python train.py --arch="swin" --image_size=64 --horizontal_flip=true --color_jitter=0.2 --norm="layernorm" --activation="gelu" --fused_qkv=true --bias="all" --qk_norm=false --moe_every=2 --experts_per_token=1 --patch_size=[4, 4] --depths=[2, 3, 3] --widths=[96, 192, 384] --eps=1e-08
Rows from block 5 of a small image classifier, named by matrix and row number. Rows with one number within an expert belong to one neuron, the router's apart. Each number is 50 + 10 x the weight over its row's rms, rounded and kept within 0 to 99. All counts start at 0. After the name is the row's rms in percent of the matrix's.
Before each expert's rows are labels from the 100 images, of 14848, where the router gives the expert most weight on average: "peak at" is the part of the image that holds the peak; "top examples" is what is common among them. Only what is clearly more common there than usual is listed. The data: drawings of small networks of dots and links. In brackets: how many of the 100, against the usual share in percent.
# router: router (model.blocks.5.mlp.router.weight, 8x384), inputs 192-383
# up: expert up (model.blocks.5.mlp.up, 8x768x384), inputs 192-383
# down: expert down (model.blocks.5.mlp.down, 8x384x768, transposed), outputs 192-383

# expert 2
peak at: bottom right (42 vs 6.2)
top examples: laid out on a circle (99 vs 49.7); eight dots (53 vs 22.9); brown dots (25 vs 8.3)
router.2 116:59 59 41 45 44 47 48 47 36 56 43 51 51 60 59 42 40 55 51 50 54 53 48 61 53 48 55 58 51 65 42 38 60 68 66 49 44 60 54 50 48 45 59 49 45 43 66 44 55 44 39 59 39 59 42 75 46 49 48 45 66 51 49 59 36 71 66 52 28 44 54 31 63 55 65 37 59 49 52 50 58 59 45 45 60 58 49 31 41 49 49 46 38 50 53 65 61 48 23 58 32 40 59 63 41 56 44 52 51 42 62 49 51 37 39 62 40 74 39 63 65 73 63 67 56 57 71 63 47 36 52 43 50 57 60 40 57 28 68 58 50 35 56 57 49 37 32 54 24 60 48 60 35 50 45 43 45 38 43 52 51 27 56 35 62 54 44 54 37 59 52 50 50 26 68 46 54 36 56 48 59 56 25 53 59 34 43 53 39 49 59 70
up.6 096:47 49 68 40 59 52 45 49 61 38 57 61 40 42 58 51 47 55 42 57 51 34 47 49 35 46 42 51 58 45 47 59 46 47 29 50 33 40 51 48 52 42 42 47 40 50 56 36 37 30 52 47 52 68 45 56 48 44 60 56 60 36 59 47 47 46 41 42 41 52 43 60 57 61 54 60 42 56 46 52 57 61 51 61 35 34 36 46 68 56 50 47 43 65 51 64 32 30 49 70 35 49 50 48 39 45 69 37 47 63 50 46 52 37 41 36 53 35 44 47 32 45 34 44 58 33 49 51 56 59 60 44 66 71 45 65 52 59 43 47 59 62 69 56 50 69 51 57 42 77 40 49 53 67 60 52 53 38 42 67 50 53 43 52 54 45 55 47 46 50 41 57 44 32 45 49 57 66 39 67 48 56 49 54 39 47 48 52 56 50 55 61
down.6 096:52 61 54 57 49 45 50 34 48 48 52 58 59 42 59 46 28 66 34 54 69 41 41 44 48 53 63 50 54 58 39 32 47 45 36 50 56 50 40 57 38 66 66 59 52 43 62 51 42 42 38 51 56 52 69 50 58 60 33 62 33 43 41 49 55 66 34 55 62 55 48 57 39 38 48 47 34 44 45 60 54 49 49 47 47 37 41 48 33 49 35 52 64 63 45 43 57 53 33 51 42 47 75 60 55 73 60 60 54 40 65 52 46 44 34 67 45 58 64 65 40 51 59 47 52 43 52 51 57 63 32 50 54 51 49 56 47 51 46 71 56 39 70 35 49 57 48 51 57 47 47 57 55 35 49 47 67 58 68 53 36 21 65 48 47 44 49 61 61 57 57 51 22 47 41 52 49 52 55 44 46 54 44 68 63 32 41 43 64 65 46 75
up.7 110:42 53 68 53 32 64 45 53 53 31 35 49 48 51 46 42 71 44 44 48 53 58 59 44 42 52 55 52 58 53 55 38 56 43 41 62 42 63 57 40 47 45 56 59 42 53 66 34 48 42 41 51 55 46 54 50 50 44 46 70 64 45 53 25 63 57 72 46 38 53 47 39 43 58 53 38 48 49 41 67 55 59 57 60 53 60 52 27 59 67 48 68 40 64 39 32 43 64 50 66 40 29 45 39 61 45 57 51 56 60 45 35 41 47 45 51 45 52 43 47 49 59 53 49 61 37 55 54 51 42 43 30 70 53 31 43 54 51 41 34 73 50 51 54 49 57 50 55 46 36 52 48 70 66 52 45 47 35 54 58 59 47 47 45 51 50 55 58 40 70 55 47 44 49 38 60 47 55 34 46 44 39 52 54 48 36 42 49 46 58 54 51
down.7 111:53 35 47 58 76 36 52 33 60 43 22 62 44 51 48 65 26 60 46 31 39 52 45 45 43 49 52 47 54 51 44 38 52 55 39 57 54 48 23 47 61 54 50 51 55 46 63 53 40 54 64 51 42 63 56 50 54 34 55 35 33 43 64 59 48 46 64 50 65 59 52 40 65 48 49 55 45 44 45 53 46 35 50 54 47 41 53 56 49 36 41 59 64 48 43 46 43 40 64 60 57 54 48 47 64 56 54 57 60 56 41 41 38 38 37 65 32 32 64 43 54 53 68 53 49 39 45 51 43 50 44 47 44 48 51 34 34 55 64 53 50 58 71 50 69 48 35 50 42 65 63 52 59 52 59 41 46 60 55 49 67 52 58 68 46 51 39 48 46 53 50 34 47 36 58 53 61 71 43 41 51 60 56 45 51 61 60 30 36 56 53 50

# expert 7
peak at: centre (53 vs 25)
top examples: blue dots (98 vs 8.2); laid out on a circle (91 vs 49.7)
router.7 104:42 52 49 58 47 65 37 43 49 63 55 62 37 47 46 42 51 52 60 54 68 54 51 25 65 41 48 50 31 60 47 58 49 28 42 44 46 48 64 23 50 42 46 48 55 60 67 31 50 45 59 46 61 42 51 46 56 42 50 45 62 43 38 26 59 55 42 36 49 50 46 67 53 38 61 52 52 57 64 39 41 55 69 54 44 44 60 62 41 48 54 43 57 32 52 56 55 44 59 44 46 53 56 55 45 40 58 56 59 54 28 53 49 35 68 41 46 64 35 39 44 70 52 39 47 49 56 46 44 37 49 67 53 57 40 49 50 55 52 36 59 42 36 45 44 58 68 47 40 52 54 58 42 63 55 39 55 47 58 49 68 58 38 42 39 51 60 37 51 54 48 62 50 46 45 33 41 47 27 63 30 56 32 62 52 43 53 51 51 47 85 39
up.3 108:40 67 59 30 52 61 40 60 53 39 48 35 38 57 50 38 54 58 46 62 50 58 58 46 65 56 31 41 42 41 51 57 54 51 62 56 49 38 45 39 50 65 53 33 23 43 42 65 51 53 61 52 46 69 49 50 30 51 41 33 45 47 47 47 61 36 60 57 51 37 47 63 69 45 58 54 45 55 56 43 38 57 53 74 67 60 46 57 40 49 49 63 54 45 45 62 45 43 68 45 48 56 65 49 66 44 47 54 60 47 50 43 56 56 41 43 43 17 33 44 56 19 54 65 65 41 56 48 49 39 38 56 34 51 58 45 47 40 61 47 43 46 44 35 64 42 64 55 59 42 57 63 57 66 67 46 48 41 65 36 50 49 59 39 50 46 54 57 46 48 46 33 35 71 61 55 38 59 32 69 31 69 60 54 49 54 52 42 65 46 23 45
down.3 128:56 61 49 40 42 57 63 35 57 60 60 52 51 44 44 42 38 53 45 50 54 51 52 48 44 61 69 47 49 19 53 73 36 61 29 33 52 67 65 34 56 46 40 48 39 44 55 29 36 38 46 54 49 61 55 42 51 48 39 39 47 63 55 32 66 50 44 51 52 32 58 60 60 52 64 54 30 51 39 37 54 50 55 55 55 61 58 45 39 53 52 59 51 45 45 45 41 68 66 53 45 39 58 53 45 42 48 50 55 41 53 56 43 67 56 44 47 30 37 41 54 42 38 49 49 62 42 36 54 54 40 47 41 47 50 48 59 36 56 32 42 38 54 48 63 64 33 59 50 60 43 72 59 60 53 41 49 64 60 38 48 70 30 51 43 54 41 42 46 59 37 48 49 73 43 56 49 64 53 66 40 57 55 57 54 62 38 33 39 51 23 26
up.4 097:35 49 67 57 42 45 49 56 53 41 59 56 57 61 39 50 50 53 50 50 49 57 59 49 46 59 35 51 41 49 55 50 36 42 49 52 48 39 55 46 43 56 43 31 52 48 58 62 36 50 38 63 60 59 53 55 60 36 41 49 60 56 48 56 70 50 47 60 41 41 58 44 39 52 49 47 42 57 23 63 65 49 40 44 56 56 39 49 35 47 50 55 48 70 64 45 49 39 45 73 50 49 47 60 54 43 64 51 47 32 47 55 48 72 52 47 43 56 38 54 49 38 50 61 57 32 46 60 48 62 29 39 61 62 39 71 69 57 28 41 62 57 55 44 55 51 71 50 51 51 53 51 59 40 49 67 53 53 42 41 44 56 54 66 66 34 51 58 47 60 49 53 51 55 58 66 45 47 49 39 53 49 55 52 52 48 77 44 76 58 26 40
down.4 088:58 47 47 59 50 46 64 44 46 50 49 54 56 47 45 30 45 47 52 32 61 55 43 51 44 62 59 68 46 63 26 41 53 66 49 59 33 52 51 53 49 55 44 52 46 40 42 32 56 73 37 55 54 70 50 46 42 45 40 45 57 47 47 60 56 65 43 58 40 41 52 55 39 35 51 42 56 43 63 51 46 47 48 47 38 40 56 42 49 53 31 32 51 70 40 68 34 54 44 69 57 43 59 52 39 72 55 60 48 61 40 43 46 53 49 44 50 67 43 53 55 49 38 46 59 58 59 68 44 44 71 42 52 51 34 65 43 42 52 55 56 52 55 46 59 51 44 52 44 74 47 33 56 49 62 39 60 49 44 51 41 32 60 77 62 54 46 39 31 41 58 48 38 28 54 59 49 53 38 51 44 63 39 49 44 45 26 55 59 70 39 53

# expert 0
peak at: centre (74 vs 25)
top examples: laid out on a circle (96 vs 49.7); five dots (52 vs 17.8); orange dots (31 vs 8.2)
router.0 096:43 46 54 37 33 54 55 33 38 41 57 46 51 67 44 55 51 32 54 52 47 52 39 54 56 48 54 35 55 40 80 58 40 39 50 35 54 46 62 62 41 50 38 54 38 47 53 50 44 30 53 66 47 39 60 43 63 44 67 47 38 61 61 42 61 53 50 45 60 51 60 68 56 57 53 62 40 55 49 50 48 42 45 68 42 50 29 36 57 43 38 55 64 49 52 39 65 66 64 43 39 57 45 62 48 41 37 36 60 54 59 65 37 42 38 47 56 47 67 45 54 79 49 33 51 48 36 51 65 37 66 39 59 44 34 51 44 58 54 34 41 46 55 34 47 50 48 47 49 38 57 53 44 39 43 45 53 44 51 36 57 65 50 46 46 47 63 38 36 47 51 48 55 69 40 39 54 54 41 45 50 34 73 51 45 68 50 46 54 45 81 56
up.6 101:45 60 33 55 65 48 45 69 42 50 53 75 59 30 70 53 43 47 55 57 57 55 57 35 55 53 35 49 38 60 34 51 43 41 30 33 50 53 55 43 41 37 63 39 38 41 52 53 52 39 45 55 34 56 45 52 58 59 48 59 50 58 50 53 57 54 36 54 38 65 61 64 51 45 66 46 33 53 58 56 48 52 36 39 36 46 51 49 56 40 45 38 50 70 59 59 48 43 49 68 59 42 65 67 45 53 46 60 22 31 57 57 57 30 59 58 69 48 32 55 39 53 57 34 46 44 56 61 52 40 58 65 46 62 58 61 62 51 33 39 48 52 44 36 41 61 64 71 44 47 33 54 37 60 49 47 59 50 35 46 44 35 63 50 43 33 57 45 33 57 55 51 43 37 47 49 58 48 48 43 52 63 38 47 54 40 54 50 49 42 54 48
down.6 086:48 52 47 59 37 35 59 57 60 37 70 40 48 55 29 39 62 50 50 60 40 51 53 49 27 45 58 53 58 49 45 41 45 61 46 41 39 49 60 55 58 32 57 51 48 45 46 49 44 66 73 60 53 50 47 51 37 26 52 41 51 55 48 50 41 64 71 65 52 31 60 40 56 50 35 54 64 45 58 26 44 51 71 60 56 56 49 52 59 58 39 47 62 46 58 41 44 42 53 50 52 59 23 51 44 25 45 36 60 56 44 63 46 65 66 61 57 54 42 38 58 63 47 49 53 60 44 40 58 67 58 45 44 44 42 56 45 55 65 61 49 53 53 51 42 46 47 44 32 56 57 44 48 41 51 53 60 52 31 69 60 72 39 71 58 60 65 54 50 43 40 44 56 72 63 60 47 56 46 61 41 47 63 57 56 55 54 60 28 55 40 32
up.7 102:39 50 64 55 42 60 40 56 40 72 49 58 57 56 49 37 50 59 44 48 68 63 51 49 52 51 57 45 61 63 38 24 37 37 22 52 63 60 56 53 65 51 68 63 48 44 46 55 28 49 44 49 70 59 39 53 50 53 48 66 54 48 44 53 77 40 60 46 42 22 38 33 43 55 62 51 49 47 56 55 45 50 75 51 46 65 55 55 48 37 56 25 45 62 56 42 40 46 41 54 48 45 41 58 45 39 60 56 28 21 44 47 50 56 52 65 46 68 32 66 52 49 40 37 59 52 52 63 34 51 49 59 52 67 51 80 59 56 39 39 58 50 48 50 39 58 63 43 42 48 53 58 47 61 42 67 61 33 57 49 61 50 60 54 50 65 50 42 50 56 36 53 49 43 72 53 49 43 55 60 52 50 43 55 72 35 53 45 63 58 50 55
down.7 103:50 60 64 37 52 56 50 58 57 58 45 63 45 48 51 58 39 43 48 42 58 41 52 63 39 56 34 50 39 24 61 56 35 45 41 28 58 51 54 38 31 31 44 57 59 47 48 66 58 30 55 48 55 40 54 48 56 36 35 76 36 62 62 46 53 41 58 63 53 47 32 66 46 41 40 43 49 28 36 33 56 67 52 65 65 73 33 56 55 50 40 45 53 50 34 42 36 38 62 34 50 54 38 50 44 45 49 48 50 56 52 36 61 37 53 62 45 46 62 61 33 41 38 61 51 67 55 48 66 47 41 42 58 55 44 47 61 49 49 50 55 51 64 42 69 41 39 61 58 44 30 51 39 60 53 55 53 47 42 48 46 53 42 45 55 59 54 46 49 52 50 55 51 54 39 55 44 43 32 45 54 52 58 55 36 42 60 43 52 41 45 33